config = dict(
    model='image classifier',
    dataset='short English words printed on busy colour backdrops',
    train_examples=45211,
    image_size=48,
    crop_scale_min=1,
    horizontal_flip=False,
    rotation_deg=5,
    targets=['case'],
    num_classes=3,
    arch='resnext',
    norm='batchnorm',
    activation='relu',
    depths=[2, 3, 4, 2],
    kernel_size=3,
    stem='deep',
    avg_pool_shortcut=False,
    widths=[128, 224, 384, 672],
    loss='cross_entropy',
    init='trunc_normal_002',
    residual_init='zero_last',
    optimizer='muon',
    muon_scale='original',
    lr=0.028,
    momentum=0.85,
    nesterov=False,
    orthogonalizer='newton_schulz_5',
    adamw_lr_other_params=0.0015,
    grad_clip=1.0,
    ema_decay=0.995,
    steps=8900,
    batch_size=64,
    epochs=12.6,
    lr_schedule='cosine',
    final_lr_fraction=0.01,
    warmup_steps=890,
    weight_decay=0.02,
    adamw_weight_decay_other_params=0.01,
)
Rows from block 8, named by matrix and row number. Rows with one number belong to one channel. Each number is 128 + 24 x the weight over its row's rms, rounded and kept within 0 to 255. All counts start at 0. Numbers have three digits each. After the name is the row's rms in percent of the matrix's.
# convs1: grouped (8 groups) 3x3 conv (model.blocks.8.convs.1.weight, 192x24x3x3), inputs within the group 12-23, a 3x3 kernel for each
# convs2: expand pointwise conv (model.blocks.8.convs.2.weight, 384x192x1x1, transposed), outputs 96-191
convs1.24 098:171080121171142118105156134147106097151128122089110134122132108129103119129088135121139111107112069153099142136132055088118061116109132105125104141094188102133138118102150130134124091141113136107137087155130157129105146083122142145117109146119132085139112112124125145144116111124106132124129141136135118139166142104172134074
convs1.25 089:099118143125148173087107096132111155108123175111116147153090129126114155106128152141129160129100169139121132144160111126131150167126133119086095142141098148152154120170094170122124177120127093121172116111112133119133110167106148170136098119149126114136172097152148131064087118122142123125110122135099109162101126154120069106
convs1.26 104:122113136143141137136121128094131137136124161149122107097118102147127149121108095103158112152089128154110103122127174135135128165129067136118153106145157160103120128170127149131077127158154106108129136139145117144123132129168146113126100115122110179087125110101124174157151120121153127107120123125114151104175114111139139115
convs1.27 086:127131132091148102135099109135109124136127104126118089156108132177152090150096096147140127101138126105192108136107108150139124116137153121104130189172089104095135135136133184100144132155136134147132125101110124149141133098137127114146117145110094160140165119152151176112134175136156138099163134136140141143076146135128130121
convs1.28 114:096152104117129105098156138117139123133148139095149127150125125113122116108114126131119112119125125110135104133098119075130116080112139187153140084100132075109110105096136132120115131094130123132138124127133094141114086160182104140111133124132105095109137129143185100116130134189135128084143139125100141130105091168094135104
convs1.29 103:147102162098120124143155141106116123136166148124096133110105111080115129094133111064124137082152112070159131125151117118125151146116165131126107108155130116127115135112120120134156097067144154127113121135148128152131185169125184118135174093144115137114113134117128087171150159141140103121138097151098158133100141112114147129
convs1.30 097:115110118156094106150116124123139139158128121114152106130152144078131107165103093142125165116133097142146129123126112173129156071141104107164129081130102108079119138106112146128102107162109133125111123127146153153116118113131140118151155093142165108103163130136091162163119109122117130130131120141114142149137112138148112122
convs1.31 094:159119123140121151143115104133124100157101123141098115170133096114112097130157134149141073124162105117150129087094106133136127155137138138118141109105173141125095068173144114112096178147146108137133138162091122102113163112129133128125139137135086189109115131134160164142155125138111139128118147135171142125118159107163104112
convs1.32 096:149130159113164098165125121151130153103152126121141088120107115100132120109087106110132085115136138130115167117123135118120172104172182144114121118140123082079104099116089137118136125121129106173133126148112073133101144122146115110098106157120110148113147072126145126148135152123140130106146153109120148149140130102165119093
convs1.33 102:131084107127129152183165162107126177167141136149130159084117114152092113135173166107131107163121135120106153108127140145168136130149105118132140100107100120131112085177112134126108098076123140125113116117144126131123156115132143127089152128125111155186151156097110090135143111133120129127159138116173108127153105111168166144
convs1.34 102:110145151150137139166094104108116165116145117122152125149094158117145112113109118129096109118101143119171119133155127088104156153154139121167098154122132095107109157119102103077139126155147133126143105137133102119126151161124115131116100113133146066101071103160158218150154151144148123134153101128162114168162150122130095132
convs1.35 096:095179124092143082148110126141118129117137120206131100136132142107104101117124109137097097090138104119164119135080113111162110109131094120113125148150119119123099119118109150104158111148091107153109141095133110111136115102124096143134094122133147120148155109161107117138088109110104125114139111137070146086052137110128152123
convs1.36 102:119146095099136133146119128137155095108151099159114111141091116153144121168151110098158109128124110128156088145131041107112067140079151141133119121099175091151160136081123108164153124160133145097157146094142120145083148131147107128133117125134090091195109119125108142150110126143152122123132122103153113125159155117096148123
convs1.37 088:121113121152101143132094118147101069143133142080099096120113091113151133156091097155121110141161130179113102151116156104112126112089151120152155091138135109127158154187117160091142136161121135112119154139112106117141107118169134120146159121136160195104101133104116161102119145145156150098141122104150101112108095117124141120
convs1.38 104:134131148156132112147126175128118146146145140139162147121119095125135100116124135135111124151133127147124137135107163132116182109186163141120115117117106139116127129110099102088135065133122140110125122139159158135110104140211137130156171109119140100112137118177081152144142142166160119117163126102153154142142174129155125162
convs1.39 093:134135138125159109099101137124117116142098118129138135089108120151148143162129099142121139071135165129127156127126124192114128206176082146134120114135082134136074131133076149146137160108113130121134131161117116140137136119136087148100143116131117126130199104146168094145127114143143137138134141135123162159118124129116135127
convs1.40 090:126130166111129121122126102118115152087156116135157091150142119130157110146119093146086125071151143157128116139156126140160143130116089139153169148157115120195131149176087158093128169125110118088166140111146117130132132149166103122129152099117139105063121122076189135116129155102127116126140132117120127175113100163109136096
convs1.41 089:092103123171128123132138134135125152108108136116113115132121069139149098113147138141156114152092112140128089113176155098105152090093143130116129105144118138153135119183148142138110134121112110136102120118115165140137145085122166092144123097152101191149125107131084160107116122117126139099160112134137092085141085141121132117
convs1.42 104:135134139092131088127092170139162139109156123106135131130130112141174096095096117140089115117136112086158115147162131171110152173083158090125099166131140134107127112122089120132134131116088162138147082119115108131123141122173120107127148133123152112097120104148154148094121151172096132090111108105153106142087174081067123106
convs1.43 099:128140126121094129130158140098155109147105122147153152078146101111124154105120113116140136110117126123132145123104084166133109149108095115141166177118128146099088111071167149105140125118115144176155153109120137127097149123122170122087169098138105104124156118127126115123142129165116132107156149147193188125080162108122148132
convs1.44 092:127120134099122131141124111126091140141137104111132096137115115160107135097160085147107179148121151115160112097112125104123091111117078118167099115101093116105152116128100111093129125131165132126100192156131137140112147182090159099114172079122152100114099139156146106151146154132130131136152128146139143149146122140110176101
convs1.45 108:091162097146141089161134143087154109121141091096132095160130113147124112142140137126081140122150099108148101120111166163158113116097094115158097153183143132119155121145113106118159125100138119121123198086151139171128147164173133126143134165145141120130089094174090132128119187135117133120157118133170148122171139099201139132
convs1.46 091:103136115085147135095165119123124159134156118094121157085105129104123158100129138090108157094156165114105163128101174101158125122159119116170112159104140166133115145122116157121134163115128105122136125112104123133127105160115090148124123138135187104135168095103174106132104127101115131168094107140077127137130137160087153108
convs1.47 088:132153083124140102153113107114143101150108107158096096083170125117130099143159075093145159113156121111144103106125159137138067138067098123136106101108130090104113128121120141115152114132121139107131122110145130124116130088103169116132175119136112101101130094150118145133156107126132147127120129126098155084145170087116103129
convs1.48 097:143128127070173128103096108132123141155085141183078119153112152137106090116186174122136141101138137126157120092093140116108153150093094129113137127112121119115126127105117134116165144156130182111091105138101139144157109143131100109097121131122111127131122174111083110093127115101087120168117136171135129132116106169138102157
convs1.49 097:107148130129096098170119117166101152148129159068121164105122094092138122125122162124145147120125110162159113112139080116128088117097129126107113104143125125152116178106146134145106106150100118114098126106133118095186115130099106137120105117151110130102128127134185130111125101144132169123107187131133103192144108198101170097
convs1.50 095:113113081103132131149126110107110111138154113126162104120139139083136123129164107164119081129104213097114170179070147093143118147145122216130100155111145143118162137117124179104157137142137104128146127133117153094132131087116111133125126119134114122105096145133131110111109111123106108149116175135169123110160101150127090150
convs1.51 099:095105132111142099130095131142113116172125098099141137164076121100138158091135152126144099115138153135104097144156103136136090135096105139119112149143134098107114137141125135134100138095094154052151108144161068198139132128121148134147099121131111132120117128109123122142166116121170098135155130154087167095157147132122119123
convs1.52 098:138100107149104109111121100114150128143123127159135141154110128137163116113146101142180157108070217116110196147091104124160083098133156137177183145108168113143179117127119130142142122094092119131114111142122131130132123125110133151110114111140168094094110109112100184110154145118122104122116119127118140142136100147135129144
convs1.53 105:112124122086116132122150157103107144147144117128087120111175129096105119141108118124145089073137173120122146119121145103149147111180150138119137104099162126146133158123095150142101121133126146119125107145121140119088101133120102156136150121136111136157073117175090158178108126124125145130103126150140117116152125075158107122
convs1.54 106:126115116154134133136174140110133107149114140123095100138106126100119104154106115096100111154155115100133147177102115148096088146146109098112124177161102150135123109128140079144161109085138152075113089109095155116108120148135113106111129132092139131111197125081143129135132109094134125141149129142106110134124137127138105150
convs1.55 104:164143116154132068168091105133105115137112156146105119123105159107099200090170140109108151133108079127137093157135138153123125181113132145128100123103132136135117105145128146138118157132140107104139144076200102209136128112150138085163088168124139134125133149087112089145149140132123146097136114084140131099120141123123143085
convs1.56 104:098097117161165095156130127168117148100160135065103157189145072185094156180125112140125148099117116104096137101136108134145139127151105117132136138124120128106128114137132131086157110111141200176119120096161162103080129153104109116100149110106099110122128167125141130119093132155099129130110142157096125180126125111090107142
convs1.57 106:106125171120107086114137112148144138146116085116115088128112122095100144140139127129126092152118187144148172123129152085145161107152139109140111081097171115116156127120106131145106140167138123102135130119110119157121153105114115148119102160123140101137113101198133150137120105127086137159135143106131136150118158085130151096
convs1.58 105:099133129138126135119095144124125126122128140150122125112140098111128118136137119138084198190074178103096185142137119151124088110114100155102158198080163113103187148120127136106138143122107122136090112125135127117135116084127120117117122121113126129079129155144094142117161118146146110166121121145166149128139117131121132121
convs1.59 103:166181170153123171153162136135125132131099115126137130143099097123136072130091118144121156144147132139133156167194127175143166115152115177156130144121156139138143100075137115161158129137144087092104113124089152158115112123086096118105145146130147184154168134163151151133153155132147160123172140148114108151122131167084130130
convs1.60 094:123117117183155176157115142086183167121104122125158088124121095112114153109123114157075114091119097096092087131150138111133173156146185134137115144129124113130140107165117114145109127147170085150179110095156139089155094136145118117145148091136150129167123119156130123120140107098141112119088152135093158166103146124127120135
convs1.61 106:136118121130104114107143139141105120132117134146129095079156109193174102157105105092117131125115139129110148171124112113142111116137133142136104146099114150102116139142110121135170128110149097121106190141097166103109073115129147145141152148144130096122102109116072157147131147125096110172110087158143116128118148141105099180
convs1.62 117:099134145132110088128141111163104107136125132123115153120110153136132117139122133094142177173090182129174082100142136120128146140147123114163174185053165138179098104122107122122159129138114108145136110132127122126127122113126130121124108129129069157139138122095156122107113053142096126157149125088095095129139124133149139149
convs1.63 103:130119135120118111120137185119112166113135208123148142111135097129119161106086143114142111128127152150111064127101148111097146136134156106142129158079140140108115139152128144133133120135101148109094106137199095119160144114115136113126109090147116139114148132108136139139122120127114153104106093112113151141124152113129188093
convs1.64 105:118091120143095122118129123132129091146134100146144108088125174085152108081119144132144162139125141110104127169063107147100105161128088103137117162123124132145118147096115103167155123138107073224163092143123125116138111169120116148095128161129117092113100143124141158139117084095126129123147135172142132121140157141124147110
convs1.65 105:135145123137143105152161110070120117116122123102182161169138093177131117192072145111119122127098144104095089090115135123149159141185174125122125118127129105128117122144137130144143155128123170125082148081149150090204139111081112119113121109152137140105117143116131152099137123146112136132124123092109125136100115118108136094
convs1.66 106:126138098146131123139134117127080120137144130135157147163124124133140088133137122113206198098125164111100087129148095117100120127112112072192185090139189110126107118154120133105112130114102104119136134116121130123119106144113121116109132126140098127119125117109130116134143136147125140126135142132113163172131126145111118119
convs1.67 111:141133103125115109103113102126120174126143113117126152142099175166105107131135123162159077156103091155145157134139130148086126142097112151127078193087084165141136112156125104150158121129117132119145135140141117148148134116137122146137147140139175102124193126149122072125142102185126099143148097117135138113113134087135142128
convs1.68 096:158139101122120146132126127121095163123150127154121116117090161076130143083196126109125125113110115091076126117089092201129186121128164104114130120109122115125117131155134156144109128085142120134170087154130191207148131103154093146136118131156145130106143122144112133177123106147117106123114095119110167148136148106130133114
convs1.69 110:121121104115114131116165161117122123134115120137100131126152115124130108108088154131126140156101141132124166115138135178115116183192057114118107100098131119150165163136132132107123092089153134136118164139131084090133136128136126160113141112123107127126127150137154189149136137154144114125136184147148174117121132126136106173
convs1.70 104:127115103079134126113147190097139134141108146145100121139136135113120119071146123108132117116125106134173108116083104123126133131152151127126127140149154109185115116113116127150108141151147121127128148102107088099136122128132109118112088084109140090102083138105104187140097143095120151090131154137109126089116147158120159177
convs1.71 094:145132106107125101114091131092118101152167089102150071128147123131122088112112127128127163138156186092117189118091126120112099116087120119127146125171126117106162113174110138132128102147127130123147118110089123136081126130110120109109120118121140100150138091109133119137085085165149061150112118131102168067139178146098126135
convs1.72 105:181167098167093140116163122138122143147117123127116129113147091129113143130140120124093125141120134065117094111105127100144147113155143125157140126145105143147145145117127200114146187110122134172103122155094139171097137130160103109111121143136133133092108152107149124126144127130127132127123136123128127119142134134108127082
convs1.73 107:133178082114109098129106109093165141127155102138135111161135121095105110151114138104102146092125096081132115150113129125133105065169109131147112126104152158123140147082161135151098162125101124116114101165090117198123139190121139109136137122169130180133132102176138102164089158119117172101169169122088109127153134118128117137
convs1.74 098:106119133109162095153166137112134157131135102082108121108145162130180143111154101127113093106089121147196132116120122113122159098086184109144113122150105124091114138110168157111127111141152092099134090134170156185145091132123115124123155083116109139127145147141118114115133123153176106145149100148166108129108132120063113129
convs1.75 093:095173159128120121106106124110110143133114089115143154133157138121082109090122149095160095106158193119097179084130143111148132126089138096074081097129098117137103125138150108140141140152112126117116170130144137123145148101097108128130133108123129145135158149068109104109129107144160123125127152142077117116106150127126118109
convs1.76 095:146123125119147139127097111170111111096135141122126113095135114145111080166121114146114164120137159093109122158090166166104101105111130134190109135127110096133144135081148114131167131158137105135091081095114130133148115134128110193123074102122111152140149126110129110126157104107130145096124129088127117178114129154171144144
convs1.77 097:096081149128115132117084144140107075151150097157143121154129150134080112138118142121120109102122184148103133118179082125148115156161112121163120125136094126144109135112120149122130152154172156135108146100115136100154091122152134124133185126127143133149167139115131133114166115120143121121123119133176143119146142150143113114
convs1.78 108:104121192130151191089128170125107119110119120118107123115167208110121100128096109086092147115128161087120166103163118061149099135135095117101094123111158120124143103133121135129068119158122104132102128145130164117113113122134114143128092126141115141167120121159129125141118145122113132090140091094114119110122147116107108111
convs1.79 101:140155175128096119099093099124140134133104132123118130134160140137132105157133120156137166141158140101129126101114069144129158111222157095103141118102139148107119146147148151123103108111112132129114112131099090024099106125151068110114113125084094164119144125130125092160136099123108113131108101122140162125114147117118115138
convs1.80 103:095144149140134044137093125128112130120122097139134103113132132086120135115113113119131143188122150098132163182127087109123182124142156120139110104122083136149094135096125133114149150135101122148129168153135170158158107144124118145088150116092120172144088126155138117087132125138186105135141117153141142164094136154163136114
convs1.81 099:150163070085138092109108132099098120132153127135148127142119116146139162134116152122129099115087096139113120184212142109098092108103124100125167150174153080173111115100142137123107156125131127129114112096104132129117129130087123098092100118132108118123155125176123140149070102111126123149145127142093092125174152135142144159
convs1.82 104:188147112126136134136143120110182165121146105126117149155148066150149102118137152154116128076114127171162094095146173162128134140131068100140190107129167094136151117150102115119105114118142119105104103092147129106102110125109118122110142150115144102113154132147101140156110094101090147123109127108134139100143100119115150161
convs1.83 107:147100126151136104087115153150141154130117081140142100116130171118118100148148125169150152137136112111139173174120039146159140103112136117142064128126109173111120151141123153084110146152126169127070157148130082155150160136115110116128156096106118130143133118119157103138143106104138106132137133134115114150144104134119147172
convs1.84 082:105139107149103080078066109111130112210157123131122111129122105128128127105153144147114142122098090094080149171116103105092121131111136150099078148138094110125132121125159177135122143100111156103112095127106116099182187121086194115107112105087159125131151141116145137107134101130104145132113142126107112116168179122148142120
convs1.85 099:115135123142136126079104114115091143159121148142152084117139121165091138118095123108151166150126137126082111115114125117137115139134107141150124115167116110163112143134122118124200076107162141105157163121128121103116127167115110165134129141106128122153126136095111194126138087154103096144138129110129116134163126165115110137
convs1.86 096:119086106094159137120106117136108120093113167114103158119090136111107155108124149128122116126138114124128073147135088148116121166092100132173122166114134159167118102108146086094195101124133125131112124144065123068089124127124098136157103141117110182135101126136106153148162157135117136105138131108107117134109113133121131133
convs2.24 093:156138139120131151128152129105090146120120194110127114132133027145162111154150151131159103107109094114140096131097101138165109123134149101139116135116108126130091129109131166093104121135082096120130152123126164099102071097134120146100148131161133129119160151173153184092162152104123133135
convs2.25 092:168154115128116134132123121130116104139114149143149129159102144148130116164134148118132108135097133138134113116139114186149136127136130128143120091137089095130172183108109103114072125102128158122158139142134128124140126094124102124077107088073119114137078147130119143100122119097122129130
convs2.26 090:117121131101144121135103119117194133123151115156081120101203126158156168161048129128137087160141122120106132124067091083107121122127130104134099089136138081111157168105158173083171132098119130121137122125147123153158117155117119112150085101109137095095149121144093164116145154137135125145
convs2.27 102:135137131115157095142106128123079165135111157110136134161128151152105104174155129133168099138190184154112126108115166115154143121130134123115142160131148095133116107144138133145098116129151093097090096152126138183104112123126085108143134096139172150138111139166092157115135120201124129126
convs2.28 112:171085113122112168130150146140094128138129120126135111096119161141097140122102164126109121122142079076124113118166110064130127117116139119125163094118107099130152123103156129127143121118129165167105135146138124104098198154124133118120113125130134110117149137133125176160114131152112124124
convs2.29 110:145124134102152216116110127092178116149135109126101106138129118152158138079108099137107134110129146107126062139125102122151138123103132157134128102097092165124146124123126138146112126100140155173099109134121142122119109138142123159152178133095141152143128137134136108108119144147129132124
convs2.30 090:111100164127106142137075110077091110127122158130138102153115122166147153123133167144123074135168129133118138112138159159123126132092127112132119162141088108123099108114134168113116130161081136123159149131118145114131083153124124121198158147121133126106073125156065156111133191142115132137
convs2.31 094:111147129140129153129094132098106126149132162084091142146157123106101144095150140134129064167137146089136146118139129099152136117116131145133109142142125144124130143133104104153090100115116124102118121115127086118153165144142095113147109118108132120134128102118114115088096119097111135124
convs2.32 107:119097086123120198173154133118148127102112150135114152135101152124085131154099162115125134104125075130141162134128172095098119142120141143125096098109088202123145160124134151059123143096120139156124126128134109172120133142128132156137139141161124161131139132069119136161122150105108133128
convs2.33 103:119118154104120125148118136120181132098136098152143166144158165148165094119191105132131058100099109123113099138144117127113124141136133169134132126117104113132132100142107136159093117118080117104134155155091127067153145118120120111137143148137154140096153123108103112128111158133113110132
convs2.34 098:117129134130139111089184101074171102131109114134110147106099140125118106144096133125112131111135160149124130118181166171131121112109135133129159102155117127129134102108132138132132184172130109093121068129088132158152181126122147116096122134140124106152067143132136124129132125120123133120
convs2.35 094:143113105125109116123137142175124128117103117080100135116146145093107092144160125130135166162153092114135138143119149142144099131159126100099114126133100140122118161164111133088133103079099190177121105115111101145157160119133147127154149139126143170132129135103149139135151131136136123144
convs2.36 095:123134120120097111129080140077091147169119140120134158101117102129125117159094139136113090123124108170133117125140116106134140150118142137136114130151125130142195120107102095131111137112117180145117124142146134114133157100138147145168116170134123143128134144163176161186106127091113125128
convs2.37 097:148132124099101186117088142124091154148117143119125103151128148140132112117157107148133072155125170147155154126105102105114136143111130112105149116130131141121125096130152107149107171126092150108126134117096121154114127147134127108128128095160129134127123066149100148061150140101138118141
convs2.38 111:164154130056143099105127139122185126153130131163157136093145123132129178131137105131082128095137084142133095127162169124134116116128112133115132102121139119130129137111160134174113125140064120136122098139143148150110096123125153138162115148090115139139114131081125167124124155130146136130
convs2.39 109:137132123175112123135108154146114116115139086141147139107151161143139147163212154130099095157146095119147179114136150136124130139130126118159102125122129117132095138085137086120133133132087139148115094133161112165112101120134120126081120132123107103130157125127123147128095093174134125126
convs2.40 093:120097123148121137101162139118070132126114068140153149111154107152136107153171133134137116155118092128110089111145151128134135112126127156150155118129148111126122129173151135097123148151100122093118148148102134110117169117121118138134162133157124104091113190167113103103103137135096132129
convs2.41 098:153128112107139165140135146131198089139130087160106101151100126086108114143141117135125111112122170102115131109087087160125126142128141115123182131137097123132172123127099137122145111086099107152138106095060117118104103106135172131130097119111118088098149119149063178154117160119117135129
convs2.42 105:159082141123117129134130113128124125120124108074222145113078202101148145150128153115143168104098082103106132124119141128138132105131138151140112108107162155128111108102131115152131152148104111109122092112113098131135087165116141143142128103105125141131153146119136119113139144157147123140
convs2.43 097:096094140129124112142137127119103124113122129127156179127103111125125138156158161118140114196107174093138128138197127161129119138128127126118118105158132109124123136115140075126080143115161145129141138129096136145108083116123103121185128154153110081139100138139146133099132113074133125152
convs2.44 096:108168157115112135130136120133149141155146136101163116108158149138162132115125105130091092129058124092119154134177120167122135108112122144140127111164151132135141134127128138139117091149103097120156126123074116187146121086132111124149117133115140138079148120161150149136163095161133128121
convs2.45 095:109089118102108146115097147105072122113115098176123092166119157164123134120100134113108098148129100125133077131118075141139142160117131135127098131156102116134149115147117158075116133106078143148144149110148110152142113093128136111128103165160142130129118134143128137083114069113162126146
convs2.46 102:108126126153103180142127118135098119129116113133096168153117089102119125147189126138111052157087162163133113135118132125139120117118140106104150136115120114122126108119122083092132132149109118128129133128103087104137078134135130147155114116106149141141122142173143128101148177128114131126
convs2.47 100:153142141111083127128130122123107154129144105112119119160113133117103132178153088142125109127136103143137122119123131143094132103139144158140106111137143167125120130143101082136075120092105115180124108137119114169120140155124081126127110083106125132136118092157134144128140144187123126130
convs2.48 096:130141127118143120160114149123095136125134153133117113102134118179145156125117164140105074144125118143130150143144139134132121161118109120135155146161118109125135104136126141115144160079119094107096129137153130140128142170133140090162159114170109140117127105087126118128120177182136119131
convs2.49 092:123107089132114121131137127194065135097153122146114098113155110158137107187076095126113134167057054122139126139114091126104123097139110141127114113139155133136169132158114158114124103148123117106155145113113148136119083121114138077114169138124109164101093116162155157132096140087182119137
convs2.50 100:102156118078135127141133122130040149127149104079107147084170100154090131178209135136118106149137121113125102140067156075137138096115123086114139126096125124145177100117152139163158112121168110108117117132126134138118110105144119118141127097170138097168128115106110132093113156211136131134
convs2.51 099:118163125135167132148157135124182112147116113125156149112115171065138126125134096124125151145095142150140135118138156095106140132093124116146075153121141103143146181128122112133164128169128114104106120139126090129137123113128095111135092135141150159155119130116130123097135145161130121135
convs2.52 101:115133146130126084142108140111098137105113101139110174128142140109104132139095133128119142107121086097124118116106095137102129112133111123131110106062146140123120148116120163137115122128142163137129133170117132121103144130122110150130116130132087150118113162095127123166145119152110132113
convs2.53 097:157111143146097170125100150099143144171114156125119128123148130094104143112123158139132150147143098169139097147129113143160131119147113129126119139122106137136156127142115165201180143107147085133134151123156127135142156105114143142133138162139133132132152114100078107123104067143140123123
convs2.54 107:128135129139153078146172144142094143129141149140130132094152121060153129103154118128142112128118162095140126142120176113138133119142121134132167107151102149140136129176134123133153122111168150152131147139114104130128101070125132123162112145114140140125157136104111096129127117110152122116
convs2.55 100:116136136150110068072110117112146109090147121111133146156109104123135122165125119132138124112115143154133140141133113169137132113137127128124152126109120135129116127136109089089179132141115123163137106146111116141143161126119082094119104142092109142126122113179122138137128211124131128129
convs2.56 108:184086150128165109138128114138083149119139133116071144174110098124127128133096156111156167137128133121106164136096137111129126123120141130126156163107152113127106140077124146121163106171166140105114101161123145120118129176108130165141152128123159110100116115116140146163121092109109136115
convs2.57 098:137159119132182162141151145149160103131121118112169076137120124103141121117139107114079130128108139105103105125092162122141102127125116153131113132142177135123138103106142129142151120157128142143100124130152098079105100104122117153106123116095111102121114080140176124090120135115127127118
convs2.58 104:125084128132072147141129097104107115158120158127128107134087139072126117135133146128111184124144136123148061140171156098079135117115120130098122093126162145125093127136126147107105160125136150130172103117128136109154085149116126160135123097159140100140138132137135155131114133157129124140
convs2.59 117:155155130107153135111152130144139129116115131119105098149073112090146134094109106131149148103142171132121055128163148150126145117155128130143113151165139174119113101164153145167099149126101092122116125122141115132129096081125109142131121118139104107113149151129109118196132115108120128119
convs2.60 100:143132137126107168144215102136081127117105123124085105124115133153146121136127135127140180113146149132116124120052151096129131124133103110119162095166104067126109126111151138110076120121111092122148120130157116141145143088132124103101117170107137218130177105130135114081117204134131123129
convs2.61 106:078098124090145087105153121123137145118105142141098123118086116163142171166093104127143129117159147144109074148158094135116140141135126093124130125111158141127138089105155075151112113085090161079134127097103127108097115156129165128167057109145117087121159152072121160155150111124106128137
convs2.62 093:102111127111145129172143101103090121124135112121150112090106128046090113130110167127158119148111132107126151134143126127130143114130124136132152130102112119126113130121128123105111125131134158164102123131142126150111128117138115148093122095150136161123112133091099135175143125135116117136
convs2.63 100:162108134078109165138136133152142163116115099119120129112109125100156093144130166127116206140093132144108088117104123116127130133140130085122140120131117125122138134115148086098163138112121096142102105101167138163128131053107141154095100161125135143128152169143170120102145158072124132120
convs2.64 099:115156131099109103120148144133167144127144100104130116173131121136108142154130097127114137073110148172114107148090093132098134121121116165148114145114126171128157152140130080139132140060150171079114116118127149094144107134118145127132119114089154146131149151168140118144141157122115131142
convs2.65 103:170126111105124110134105145128137123145139145105140151125118105166116155133091185141103151132121080130118168127147156150108129152131153155130118131105048127118091168118111093129124149140124102134124148121154113164152141117117128147091158130126115139164105111136109163099140079136112128122
convs2.66 114:117134135140178147131143109095132139137130137169114098106171119064148128102138123136117121134122081124135156123182118119138121144124119170118157180096079145123142123086115157182129116163115164114123146137133141134120156121119140121131145136139137137116122102124155149202160140126140129121
convs2.67 097:142136135085120156163114126124099141112125143110138102108135146068116114116146094108116101119127143119145126131178158139115129132107130121135127142133149140140142140140126144111130113154158149110119143137117106147129169089134108112126140138136123131129068149136182132126134161193134126135
convs2.68 106:114136157118152089120172098111093123132140116137119095113144150170111085136101128126158146076153086122151129123109098132108116141130127097110138187162149116132119154116143131176112131134128089126104151137106170110147133139135103173147115150141141142125144137131123095175137200155128125129
convs2.69 110:130153126142121093138089148118166138124143123144136097159149100143149124100080116134124092126112145159133145128108122069113127127118153133108140127141154106133108140154112083163185108123171129133161111129116132138139153128145137120090132137119152142142150111115116077103146144171142126136
convs2.70 113:114111113102122163130106122112123117143142129142114158164154107099113114126105148125116166169123158150129112154123152080142130127119124124116154108067140124120096111163144095146134131124094140149136117148147121145112117088131127100141139158170116112154132080130135121103119089092122126138
convs2.71 115:061151121138122146129168111099135134123127164158127114145158122110107151151095122123108094138113144149128113121085118118171144136153139112141119176117103118138101146124115128136112126110104234141112105137129140134125098148117115137094143048128113148144099097157081140113122137105124120135
convs2.72 098:103114114125089125130175150160125109097128110119091116101149153119089136128135144124129123151155151123125124132155107131153123106114132143114103182116120136130124122095130152092095119103133090146161130125136144119132095114142130145109144098149074111123166182144122157130110125104156122141
convs2.73 100:129137134109155153093155127107105113131140105157118133200138157153143124132168108137124175163121088117130183120143103116136125137120114121126145116095143119140140136083152140122072125134140156111135138133107127085122128161127139149100120085132109162124126100151132128196096062062127128125
convs2.74 096:095103136077117083093125161156119098139119087189131147181124172123094122126101134132132123161118142089141156126088124122090119146127115117143126064063182147121088157159139159129144133129146129137115104114104124121125168149113149136099127112174111132106126153103154148105101111167137136127
convs2.75 107:118149141118120126085178120142111117152147080121149096121133129135135151136121135126138147138146139115102181135114160122161119119143141153144121152133159163137155090076138118115139139147135139133142107136165142172128104095130111134174184112121130146139101134112138183123151117126123133123
convs2.76 106:111109133123091105120142105103099112153132089123135147144104199101102133134175121144137129159161152127138133126124159133119130106099132094137152158110148128124109112128144157148155126095140127119095124130087130117119085142132110123154153187157138164130102124127121117128080096157109131118
convs2.77 101:132120115181136098104061127103106116092140104148111150135127169108118145132142124129148130120103153116107129136075079148122134122163123122132147132097085140129126138166127154150132102135117088154123110137160102114141111146120168158161139087126172207125114060115124168130131108120148139118
convs2.78 101:109092109118115132149180140125101135139125138130140191101108155128130157130084138116119230105111053147131098136077052108121133122133133142128135152136139117131121128115125120113087111139170118125085107107170124139104099127125083156122105100156135142151122108148149121095145108094144134140
convs2.79 099:150148136131157168119158134087143130138128138124120093142115118135100127120141137118133166125166082114136117136163073144118124117162132104116085164091132171123112155143147172123140197114114095139097142137130115119144181098130160113127132082144139143141119149113151113122123175163101125119
convs2.80 100:118132116112090085150135096127127117150124090120179079127159125168150165136150131141155119120124145158125081138124140201136124124120109074123133134136157112129139140147121156143161152155141118117112145149070133110132208153130133121103118120114134131120106079073138120109130127119131134120
convs2.81 100:081161150193126130154158104112122173133114120111134144147083101082141117111064128122143144158157118150094170142158143115142138134104131167125139126105132141122140143136132067082145121117126114135142090140147139132118102140125134154118138154126152125144151129121146121128108146186135128144
convs2.82 101:134111099155146171128123125154133103121136099135093150066094140090096134154164147135132139181114152137120101131183111146106100106131122110137093122105103111126119117143132141101160139134148143128090155117133179110140109123139115126139144152152128065127108158143131109130130091132126121135
convs2.83 101:132086131169170119118131140127134117104112142079149109142166136110087137122139141137172113156147137135126088107122198184115127133127132094107153146144151123119104091099129148120177123095065112132130132119117148161118171124125156119142164157105112122122093121118168145129119118070130120119
convs2.84 095:129127129130118149179153108103113122102126122143125127156156129171084113144118108144134179125125188124108095133119143169152128137137128141130106150098166135138142198163108201077111138138096150137138096105119151123146165153139163171124163131148136116095133136150127117152137133118122121109
convs2.85 099:099102139109136122154103120114158130108116097128124105128142125119120142130115133122136160104109130139156161145110172154098137102122146127125111151161143177129124097098120166084139129127161181147093131122101137093126160098140142143136172105145153163127095113144125140096155104124141129145
convs2.86 107:168145126163137132112183129106141117142135152126102164141087142117133102119149149141114111158146161139108141137083172119111114124114128174135135086126108115129149178080142149146155150100129169156098145134112105114136133103116113080135127132137076086129140147087149137155163115051106134130